python train.py --image_size=48 --encoder_activation="relu" --encoder_moe="top_k" --encoder_num_experts=4 --encoder_experts_per_token=2 --encoder_patch_size=[4, 4] --encoder_layers=8 --encoder_kernel_size=7 --decoder_positions="rope" --optimizer="muon" --lr=0.012 --momentum=0.9 --steps=18300 --epochs=15.9 --adamw_weight_decay_other_params=0.05
Rows from expert 0 of block 2 of the image encoder, named by matrix and row number. Rows with one number belong to one neuron. Each number is 50 + 15 x the weight over its row's rms, rounded and kept within 0 to 99. All counts start at 0. After the name is the row's rms in percent of the matrix's.
# up: expert up (encoder.blocks.2.mlp.up, 4x128x256), inputs 104-155
# down: expert down (encoder.blocks.2.mlp.down, 4x256x128, transposed), outputs 104-155
up.0 111:64 35 62 78 57 17 61 55 49 41 64 48 47 31 65 81 30 50 44 46 34 60 63 53 42 41 50 46 48 71 61 33 74 50 32 55 49 68 38 22 47 81 23 68 66 39 32 34 46 78 33 49
up.1 099:77 33 75 39 48 47 45 40 49 48 78 60 73 54 25 30 51 29 16 59 48 58 38 41 40 43 40 63 41 65 29 69 66 51 41 40 54 64 62 41 43 31 53 31 15 76 26 36 74 57 50 36
up.2 093:26 41 44 61 58 63 25 66 43 57 61 65 44 61 43 62 73 41 49 69 46 71 61 39 61 56 33 37 29 55 59 52 51 56 21 44 60 65 55 59 42 71 52 49 42 62 85 50 51 40 54 95
up.3 100:60 47 41 64 36 45 83 44 66 41 23 52 45 47 13 42 17 73 40 41 37 60 54 57 26 60 33 52 52 56 50 59 63 59 49 45 46 65 49 55 85 68 37 52 60 66 57 47 50 34 69 35
up.4 093:44 73 51 10 53 53 50 58 54 48 44 53 67 70 56 73 59 52 53 52 43 45 74 54 70 53 39 41 47 74 25 67 55 41 45 55 57 30 60 56 75 45 40 62 17 76 39 76 50 51 67 41
up.5 108:53 62 61 67 49 44 88 31 41 43 86 25 99 65 50 23 61 42 69 63 56 45 50 51 61 39 45 58 44 47 40 51 46 68 51 30 62 52 41 65 44 75 50 66 67 46 04 44 59 34 34 75
up.6 097:34 49 60 55 40 50 43 38 66 29 60 41 82 23 30 49 68 44 21 32 51 27 66 53 72 51 58 38 49 34 56 42 34 60 48 42 49 42 59 45 75 33 38 34 37 54 54 40 62 60 43 47
up.7 087:64 72 59 29 53 54 86 64 72 45 51 54 52 25 35 63 42 68 82 40 46 32 70 52 37 42 44 61 38 48 25 58 39 52 38 66 55 45 47 72 56 51 26 33 41 79 44 20 77 39 63 62
up.8 098:59 51 48 58 47 72 49 54 48 51 67 59 48 61 65 69 48 73 75 20 38 36 46 38 81 59 64 44 46 25 32 47 51 57 85 40 49 46 50 46 35 31 44 57 40 68 32 41 68 40 58 47
up.9 100:67 54 45 51 52 44 36 44 44 57 32 37 50 60 61 37 33 50 56 58 32 55 33 52 62 47 57 28 84 38 65 37 16 47 56 41 41 43 68 38 52 44 59 65 33 50 43 45 62 01 52 56
up.10 098:60 41 50 58 30 61 49 72 20 46 23 57 22 58 32 34 68 54 59 73 59 57 33 45 26 47 52 45 56 50 83 36 69 77 70 65 51 17 43 49 31 56 54 60 31 44 58 49 40 58 43 63
up.11 092:39 27 47 36 36 60 68 47 34 74 76 24 58 42 66 35 62 52 65 44 54 43 36 52 64 44 54 38 63 46 48 45 62 49 51 39 52 64 40 53 34 39 73 54 30 51 53 53 48 46 28 75
up.12 098:54 41 46 63 65 64 25 43 38 10 61 72 46 31 45 51 19 61 50 53 49 39 65 50 50 67 49 59 44 36 38 54 55 19 46 57 38 65 54 49 59 65 39 46 79 44 47 52 43 67 53 45
up.13 105:45 72 61 66 46 65 55 45 35 38 59 41 44 68 40 72 70 46 22 36 49 49 31 56 58 46 56 54 75 34 60 31 23 39 56 52 44 35 70 41 71 78 75 50 47 62 81 59 54 33 49 46
up.14 102:54 48 46 49 66 63 51 65 49 67 60 40 61 47 18 58 51 64 21 54 63 46 48 49 63 48 57 54 48 71 48 34 51 44 20 09 61 33 43 77 40 66 39 70 25 39 58 45 55 28 63 39
up.15 102:76 52 31 45 44 53 87 65 41 51 59 96 59 41 53 46 99 52 33 33 48 40 50 43 61 55 59 50 63 53 76 28 26 80 27 32 56 52 61 64 53 54 64 63 57 66 51 68 51 55 51 80
up.16 102:68 48 64 55 70 23 46 49 44 33 48 55 62 34 35 79 51 50 61 70 34 46 45 35 52 49 60 62 56 50 67 66 51 70 63 53 50 28 48 55 28 69 59 57 27 30 35 66 42 64 94 35
up.17 097:44 73 59 55 69 42 24 46 50 80 59 70 54 25 29 01 36 68 38 45 48 62 60 74 34 46 51 65 63 21 53 58 77 24 60 53 33 64 66 31 57 61 33 43 57 63 64 47 45 48 61 68
down.0 112:43 60 53 35 55 57 74 47 57 63 68 49 35 47 49 67 43 42 33 68 52 33 63 22 49 38 50 38 49 59 59 51 50 53 44 30 58 47 43 38 40 60 61 40 18 10 43 36 56 42 54 28
down.1 099:38 43 56 53 60 50 15 44 41 38 36 34 62 38 52 45 52 61 45 41 59 56 76 20 47 69 53 66 51 54 16 56 41 60 31 62 84 31 48 67 46 74 46 41 41 60 37 63 53 53 27 61
down.2 090:49 58 45 71 77 44 78 43 23 39 66 37 25 18 65 56 25 48 83 44 34 44 54 40 64 48 37 41 42 48 71 49 45 65 47 40 53 46 39 47 51 58 30 47 31 41 45 62 67 52 11 24
down.3 101:28 51 50 58 57 61 77 33 44 50 36 39 34 43 48 23 79 45 61 35 24 65 55 60 60 54 59 39 33 59 27 15 62 76 55 57 51 35 22 25 73 60 70 51 34 46 32 54 51 37 55 55
down.4 096:42 36 35 41 16 60 57 49 49 65 60 45 78 74 67 43 17 36 41 56 24 56 18 35 36 43 42 26 57 45 64 45 65 46 52 38 29 74 43 53 52 39 58 11 38 44 42 49 73 59 56 38
down.5 102:52 50 56 69 39 51 18 69 46 58 64 45 84 39 20 38 51 41 41 45 33 45 30 31 42 41 76 43 53 40 54 42 36 54 51 48 49 41 33 63 71 40 23 35 57 74 46 47 73 50 60 56
down.6 096:84 31 32 88 61 47 45 42 47 62 62 41 55 45 57 55 63 67 33 27 40 62 42 51 45 40 34 53 48 19 88 63 42 22 61 42 54 43 62 20 37 63 55 80 61 75 46 40 55 56 45 64
down.7 095:55 37 58 60 44 37 38 64 53 61 48 47 66 44 59 66 41 34 63 09 28 56 57 33 78 57 58 65 66 51 60 35 43 38 31 69 65 36 34 84 72 24 51 71 38 69 46 62 71 52 40 39
down.8 096:46 16 45 43 70 55 80 78 30 37 65 70 49 43 68 41 51 44 68 31 45 50 45 38 43 47 60 39 61 50 47 66 18 67 76 76 53 59 77 38 23 51 32 71 37 62 28 64 62 32 17 65
down.9 094:49 44 11 55 36 40 63 55 47 14 35 71 57 53 65 79 49 52 57 58 60 57 54 37 28 37 56 59 58 42 54 51 36 42 69 60 43 58 53 62 29 55 34 59 41 36 61 29 36 39 29 58
down.10 102:37 62 36 68 37 64 40 61 57 48 37 53 35 35 51 43 29 40 46 86 66 49 66 55 53 35 33 37 43 79 33 39 46 47 56 09 46 29 58 45 62 49 41 47 50 42 24 72 43 56 52 68
down.11 086:63 72 56 47 39 38 29 41 59 61 38 58 44 62 57 53 37 68 60 48 51 59 47 58 54 54 35 55 68 53 59 27 35 58 49 45 65 50 50 67 56 55 60 46 69 44 57 46 35 49 55 54
down.12 097:41 35 28 50 32 33 51 39 64 41 58 55 36 55 33 65 73 49 50 52 53 68 23 37 26 43 73 54 58 48 60 61 42 42 35 43 58 61 62 42 29 43 75 71 74 35 34 19 53 46 67 63
down.13 109:49 69 84 58 45 29 62 43 41 64 56 67 64 78 46 68 70 39 58 61 35 45 37 40 31 51 50 82 75 23 49 53 70 44 46 63 41 89 48 72 73 43 39 47 47 76 60 67 64 48 30 50
down.14 097:21 25 37 54 58 63 62 43 43 51 16 55 44 43 45 60 39 57 58 72 63 68 49 66 26 41 53 59 28 49 54 46 55 51 42 14 42 54 37 90 54 36 45 38 43 65 44 55 40 71 57 46
down.15 107:57 20 44 57 48 24 51 43 59 46 52 55 57 56 58 41 34 31 63 31 48 85 49 40 69 43 57 35 57 47 64 40 15 55 56 43 45 63 54 47 89 54 49 52 54 18 53 48 57 46 66 64
down.16 102:60 47 59 17 58 53 73 67 56 34 44 44 53 46 84 57 38 61 60 16 63 41 41 20 69 43 51 78 51 46 28 36 22 38 50 52 68 38 52 35 38 41 68 64 58 63 53 70 38 50 38 50
down.17 094:35 46 49 07 45 39 52 36 44 32 38 48 52 44 70 39 56 54 36 94 57 70 32 45 35 73 62 57 52 49 66 49 37 25 27 53 50 43 39 77 29 68 63 48 28 40 61 33 45 72 44 63